Rows from block 6, named by matrix and row number. Rows with one number belong to one neuron. Each number is 50 + 12 x the weight over its row's rms, rounded and kept within 0 to 99. All counts start at 0. After the name is the row's rms in percent of the matrix's.
# fc1: MLP up (model.blocks.6.mlp.fc1.weight, 1536x256), inputs 128-255
# fc2: MLP down (model.blocks.6.mlp.fc2.weight, 256x1536, transposed), outputs 128-255
fc1.732 069:38 52 54 58 31 50 47 52 60 54 54 47 46 55 45 29 57 38 57 44 70 48 64 51 53 39 38 36 60 40 41 32 32 54 48 72 46 63 48 44 37 55 46 57 86 47 52 47 67 60 60 51 47 47 47 51 42 59 61 47 27 51 60 60 48 33 54 43 57 49 27 55 64 40 48 42 17 67 64 73 44 33 31 43 60 53 50 40 41 57 67 55 50 30 46 45 44 56 38 48 65 66 34 46 76 66 68 43 60 63 36 66 40 35 71 47 35 59 41 64 55 46 42 63 45 70 45 51
fc2.732 034:34 65 48 57 44 53 35 56 76 41 68 51 45 42 61 51 57 56 65 66 36 35 43 47 38 37 43 42 50 46 56 35 48 51 45 61 54 36 39 35 59 59 52 46 56 35 70 55 61 63 62 54 74 72 42 55 99 45 57 74 40 37 52 34 63 60 57 50 42 45 55 59 41 55 64 46 61 42 52 59 60 50 53 49 43 50 69 38 56 58 76 50 56 35 46 66 31 54 56 50 73 38 51 53 52 59 34 65 51 53 44 38 58 39 65 52 56 60 25 51 63 45 64 54 51 73 38 40
fc1.733 111:59 67 56 36 52 58 37 54 47 61 41 44 44 69 40 39 25 38 55 30 51 71 35 51 50 54 55 56 34 73 40 55 42 64 41 60 38 54 45 43 57 57 44 49 50 66 44 58 63 37 64 33 30 56 45 44 47 63 47 54 61 40 26 60 48 59 52 50 64 73 52 63 37 26 27 44 49 50 65 57 37 22 68 58 52 34 53 62 40 64 42 64 66 44 43 56 61 44 37 60 50 51 31 41 59 48 58 44 33 45 28 48 50 56 61 76 50 62 63 67 34 42 37 56 64 41 47 53
fc2.733 134:34 50 43 59 42 52 73 54 71 57 51 41 59 52 53 42 66 57 32 68 47 23 55 53 36 44 37 56 54 66 60 41 54 38 42 57 68 28 63 28 47 45 37 40 47 61 43 55 56 28 43 88 52 43 34 56 45 57 19 65 55 67 43 40 47 35 48 42 46 70 51 72 48 55 47 56 67 33 50 40 64 78 63 55 40 49 63 60 34 44 50 40 25 80 42 51 49 60 29 57 65 44 42 43 27 59 56 60 39 56 60 63 53 45 37 49 59 36 40 51 66 65 67 58 37 43 55 65
fc1.734 051:55 63 53 33 44 39 67 36 51 43 53 56 39 59 26 61 50 39 45 35 82 51 47 70 71 72 56 45 26 47 34 73 31 35 54 56 40 61 47 60 51 63 61 69 73 56 58 55 54 47 81 63 56 38 43 49 37 34 48 41 33 53 50 60 40 28 62 57 65 72 46 46 55 61 26 53 33 52 59 51 50 56 38 39 50 54 51 39 53 43 54 58 31 38 58 51 62 48 46 56 52 50 51 55 60 43 59 49 41 45 50 46 23 58 62 42 63 55 57 49 59 35 36 33 28 55 56 66
fc2.734 027:51 48 39 31 51 43 51 32 48 42 57 59 51 47 18 56 46 36 29 47 60 67 43 59 53 41 59 46 41 36 43 51 41 49 59 50 54 40 47 38 60 47 47 47 60 64 66 52 64 48 66 44 40 41 34 43 63 45 44 89 46 48 46 41 45 37 22 58 61 51 52 53 49 62 58 56 56 33 68 37 63 58 41 45 41 47 69 41 47 59 50 53 52 49 65 61 61 53 62 73 41 42 41 49 46 43 61 56 49 45 41 33 39 59 43 47 60 57 47 62 46 54 47 47 63 54 65 41
fc1.735 144:64 40 77 65 59 50 48 37 39 48 48 50 71 42 57 60 40 50 66 50 69 59 68 56 69 46 63 51 45 31 46 44 38 60 51 44 41 76 47 71 48 59 63 56 75 65 57 37 46 62 51 37 51 46 53 39 46 49 47 45 60 72 38 81 37 60 59 62 78 57 50 48 47 48 48 52 18 64 54 51 50 41 34 63 50 36 50 48 53 63 46 62 63 51 37 40 47 41 34 67 46 52 46 57 51 26 54 25 45 52 53 45 59 45 64 51 46 60 61 43 46 41 47 54 98 50 31 60
fc2.735 151:70 60 71 70 62 42 37 55 63 38 84 40 63 36 48 73 46 37 47 51 34 38 40 51 45 34 52 47 53 51 49 37 57 59 56 67 54 47 51 52 45 14 52 65 45 64 66 43 25 30 52 57 44 42 30 52 32 53 40 26 60 66 52 54 68 34 16 46 46 43 46 54 51 27 58 51 45 50 43 81 50 53 55 39 39 41 64 48 48 58 58 49 63 73 48 50 74 65 39 57 74 57 34 44 32 55 55 54 65 49 56 47 55 66 47 46 47 28 57 36 51 58 60 45 52 25 59 65
fc1.736 077:41 44 61 48 50 52 58 46 68 45 53 53 32 66 23 46 48 44 50 53 56 57 63 57 60 52 44 73 44 37 44 31 40 48 51 50 29 49 53 40 43 48 45 24 55 53 62 42 48 56 64 53 39 29 33 57 62 43 33 69 45 57 56 36 45 54 44 58 54 54 50 41 51 33 49 68 38 37 68 38 60 65 34 31 27 57 57 36 43 55 72 71 40 17 59 42 43 36 33 50 55 35 35 56 37 55 69 48 43 49 55 44 43 47 65 39 67 45 50 54 45 33 60 56 36 41 64 59
fc2.736 058:72 52 70 37 53 38 26 55 45 32 47 61 51 43 53 35 44 56 30 56 45 46 25 55 35 34 43 45 61 53 48 56 42 66 56 58 69 26 45 54 54 60 50 64 38 63 52 60 87 52 54 44 55 40 43 42 43 58 55 84 56 48 42 54 56 21 27 40 78 39 39 48 51 42 62 47 62 38 55 64 47 44 35 64 41 54 52 42 70 59 49 45 63 73 56 51 38 53 49 53 37 54 40 48 52 52 50 42 58 50 56 46 60 47 61 61 47 52 37 60 46 67 55 52 64 53 46 35
fc1.737 089:43 49 59 59 39 52 63 38 68 46 71 53 33 59 30 46 55 68 44 45 85 41 64 61 48 54 48 57 38 65 45 59 38 57 44 40 56 43 54 35 55 45 48 85 56 61 61 55 37 32 51 53 52 31 58 53 48 34 35 42 50 60 39 56 47 36 47 58 69 73 50 67 54 28 23 52 61 43 63 70 43 37 54 47 57 47 69 50 55 71 42 41 37 78 75 55 76 40 54 56 47 48 42 50 57 40 57 52 49 56 53 66 47 38 72 48 37 64 60 47 47 55 48 58 35 49 66 77
fc2.737 088:35 19 46 57 52 49 39 41 51 48 31 53 52 55 47 40 49 60 67 62 54 38 62 49 51 33 34 52 54 56 40 38 49 48 37 56 60 43 35 47 52 57 33 57 59 53 21 49 79 58 50 36 50 61 52 50 26 44 59 62 40 47 32 73 43 70 63 59 59 50 34 56 60 66 38 40 61 46 34 71 31 48 46 40 54 43 41 56 59 60 45 67 66 53 46 32 35 45 54 50 38 54 78 63 41 56 31 49 44 52 60 35 54 40 81 65 36 62 35 38 75 57 36 62 56 57 50 36
fc1.738 085:49 68 43 44 47 59 67 48 57 55 39 51 58 41 48 55 58 51 34 59 45 60 36 68 58 58 52 49 45 62 48 77 45 23 28 49 30 41 62 63 43 65 34 28 55 68 49 71 67 76 45 66 36 49 26 62 66 57 30 57 45 63 39 50 34 42 78 44 44 58 42 68 38 54 41 53 62 29 54 32 72 54 51 37 31 48 61 51 43 39 49 57 40 42 43 51 55 44 49 55 48 47 38 52 41 57 62 56 34 48 70 58 57 56 40 57 64 32 52 57 42 52 49 40 58 48 57 77
fc2.738 097:54 42 39 52 53 52 37 41 59 51 62 66 46 36 73 42 42 51 66 51 57 41 43 40 49 28 42 54 47 38 64 46 65 81 57 46 51 48 37 34 43 44 60 65 46 43 67 36 71 49 69 44 53 71 53 38 56 53 60 64 46 44 68 54 64 76 48 39 36 54 56 47 48 68 51 52 68 52 44 64 48 49 51 49 57 45 42 42 57 51 57 44 56 58 50 38 43 45 64 45 29 46 82 44 72 20 23 31 64 50 38 39 58 49 63 53 45 63 48 36 49 45 63 45 51 91 39 37
fc1.739 096:57 48 37 48 63 49 46 46 74 49 35 65 22 72 37 52 40 34 55 55 57 58 38 52 50 59 71 54 20 43 58 34 56 47 48 56 47 79 53 43 52 61 60 43 43 53 61 41 48 52 69 47 38 43 52 48 58 51 46 89 51 52 39 33 52 66 58 60 46 64 56 46 54 37 55 66 50 45 70 26 53 73 36 59 47 37 61 44 27 55 47 53 35 39 34 63 35 44 50 51 60 21 34 59 39 37 54 39 46 61 45 26 44 47 50 38 56 59 58 45 49 59 55 53 47 53 60 50
fc2.739 055:54 40 40 53 56 56 45 51 36 46 11 36 59 65 62 51 36 62 51 34 39 51 39 65 51 57 56 50 45 47 48 54 63 45 49 49 52 27 49 51 51 62 43 51 39 46 56 58 37 46 50 49 59 50 33 39 36 48 39 78 51 50 38 50 60 58 74 57 42 56 60 52 46 59 51 48 70 29 42 32 63 72 51 61 46 49 50 51 52 62 31 57 75 39 59 48 38 37 48 68 13 35 71 65 51 83 34 56 38 46 60 59 48 68 66 70 57 49 57 46 54 47 63 40 44 26 43 51
fc1.740 083:60 52 36 49 59 46 67 62 38 51 65 33 52 59 33 40 58 40 51 48 66 50 41 55 56 54 41 44 36 55 47 69 44 38 19 64 37 43 57 70 67 56 56 47 70 54 46 73 50 58 70 53 46 49 39 51 63 38 33 15 49 48 53 65 50 42 44 66 59 58 54 76 37 50 35 44 49 43 48 65 56 51 39 44 28 54 63 50 49 35 74 43 32 41 68 45 62 40 37 54 77 35 34 57 69 59 52 59 51 33 56 48 44 43 38 55 50 42 37 57 40 36 47 35 40 45 62 72
fc2.740 049:56 34 46 23 62 59 31 49 66 41 49 66 55 37 84 64 47 45 60 45 24 53 39 61 52 56 55 54 62 47 58 41 53 68 56 53 44 39 47 41 60 44 52 63 39 38 50 62 63 58 67 35 66 59 44 40 52 49 65 73 47 42 46 37 59 53 37 44 28 52 47 53 46 55 72 43 66 33 47 17 47 55 66 54 40 37 35 48 42 55 39 48 59 33 62 66 60 66 67 63 60 42 62 41 52 40 35 49 56 45 28 42 60 59 35 53 38 61 45 44 36 52 57 49 50 53 42 41
fc1.741 067:65 40 46 57 69 53 77 42 40 59 53 64 59 65 44 47 43 67 48 52 49 48 54 58 45 58 45 86 38 66 49 52 39 60 43 57 46 32 59 59 60 55 31 43 64 55 35 42 38 43 44 45 45 69 47 61 44 38 52 44 58 47 46 58 48 67 62 65 57 57 63 36 57 46 20 47 67 35 51 30 20 72 61 38 43 68 51 71 39 38 60 71 49 52 52 15 32 48 44 37 55 54 57 51 39 70 57 32 47 34 70 68 58 51 39 53 68 41 56 45 53 64 53 47 48 32 47 64
fc2.741 037:61 53 76 67 52 47 46 38 47 40 54 70 45 50 38 50 49 77 53 56 50 46 41 45 46 47 55 36 40 56 53 45 52 40 48 49 47 55 43 54 53 48 41 71 53 39 57 42 74 64 60 51 70 53 57 57 42 43 72 57 60 41 56 49 63 71 37 59 64 40 52 53 36 42 53 36 62 48 43 65 17 45 63 40 57 36 41 36 57 45 96 22 69 50 50 42 57 43 55 67 55 45 65 46 62 57 36 49 57 39 64 47 50 48 71 54 49 57 64 54 55 61 54 50 56 54 51 64
fc1.742 051:33 59 72 47 44 38 64 41 47 52 61 60 42 68 18 46 48 55 48 43 63 63 60 48 63 69 47 40 42 43 29 54 25 37 45 53 38 51 57 60 51 60 47 71 87 57 58 69 51 61 75 55 43 28 40 63 59 39 44 29 38 67 53 60 34 26 61 60 69 53 51 41 48 48 27 53 32 42 55 53 50 54 36 29 45 47 54 29 46 57 53 57 30 49 70 41 62 45 50 59 59 51 31 59 60 42 71 46 49 46 60 62 28 53 55 44 56 57 52 50 48 38 37 41 46 53 73 81
fc2.742 029:46 38 45 36 55 41 54 52 65 36 64 62 53 47 33 39 55 38 49 60 67 42 46 81 54 48 38 52 36 32 35 46 45 32 49 52 47 46 46 53 67 49 46 47 57 64 53 60 69 64 69 43 51 35 45 43 60 45 46 74 36 50 38 48 48 49 49 67 70 58 55 55 48 57 42 55 56 32 55 39 55 53 41 46 44 47 74 41 51 54 44 64 49 43 63 42 42 36 64 56 48 39 43 58 51 42 66 47 44 51 51 23 45 57 65 56 49 58 28 49 48 60 36 48 50 70 60 38
fc1.743 055:44 68 59 35 34 40 61 45 48 52 60 56 53 71 25 41 54 51 48 34 77 59 43 60 61 60 46 55 39 50 41 74 29 37 50 43 44 55 48 79 59 66 42 76 71 60 44 52 59 50 67 36 49 26 52 50 45 46 41 51 43 69 46 55 26 31 52 61 64 66 61 64 43 59 34 51 44 52 60 62 48 49 48 36 39 55 43 45 38 46 57 61 43 43 61 38 63 43 55 70 62 40 39 61 51 44 95 46 38 42 53 67 34 60 61 45 43 56 53 50 42 40 48 26 47 54 48 60
fc2.743 036:41 42 39 55 51 34 52 44 66 37 63 34 42 49 14 46 52 42 39 60 59 49 55 47 45 44 53 49 35 35 50 43 57 41 44 62 36 42 49 45 58 59 45 35 57 50 55 65 74 52 63 50 55 51 44 42 50 30 50 72 38 44 45 31 56 58 44 49 47 51 56 74 40 45 39 75 49 40 62 49 51 55 27 36 38 51 70 42 54 43 76 56 66 56 66 47 40 32 59 66 69 42 43 54 44 61 61 54 44 40 52 12 48 53 66 45 45 41 53 47 54 62 44 45 47 46 56 55
fc1.744 131:36 64 39 50 57 50 56 50 53 56 30 41 42 65 41 32 51 60 54 35 62 58 49 52 48 44 50 52 45 35 44 46 53 58 49 33 42 54 64 39 40 58 51 27 59 59 66 62 41 38 44 48 38 68 39 50 43 54 47 65 33 37 10 55 29 52 56 68 54 53 61 53 59 49 39 59 58 55 48 24 58 62 53 45 48 59 65 52 63 54 37 47 37 33 57 50 35 38 53 42 37 51 50 62 48 32 56 40 29 62 31 54 51 38 54 63 36 50 55 51 52 64 45 49 69 60 53 46
fc2.744 153:72 65 35 44 42 53 54 59 37 60 55 34 66 31 56 69 57 34 45 44 21 49 33 52 48 55 58 37 61 47 61 54 58 43 57 57 58 47 51 62 53 38 59 34 39 32 46 51 29 54 46 67 65 57 50 49 56 61 46 35 57 41 82 38 70 58 29 43 23 40 56 42 45 52 78 46 40 52 54 39 61 56 51 48 38 63 49 44 43 38 72 34 40 50 34 61 40 70 60 63 52 47 62 40 48 62 51 57 61 42 51 49 50 50 23 42 54 38 41 53 42 61 63 28 47 34 53 42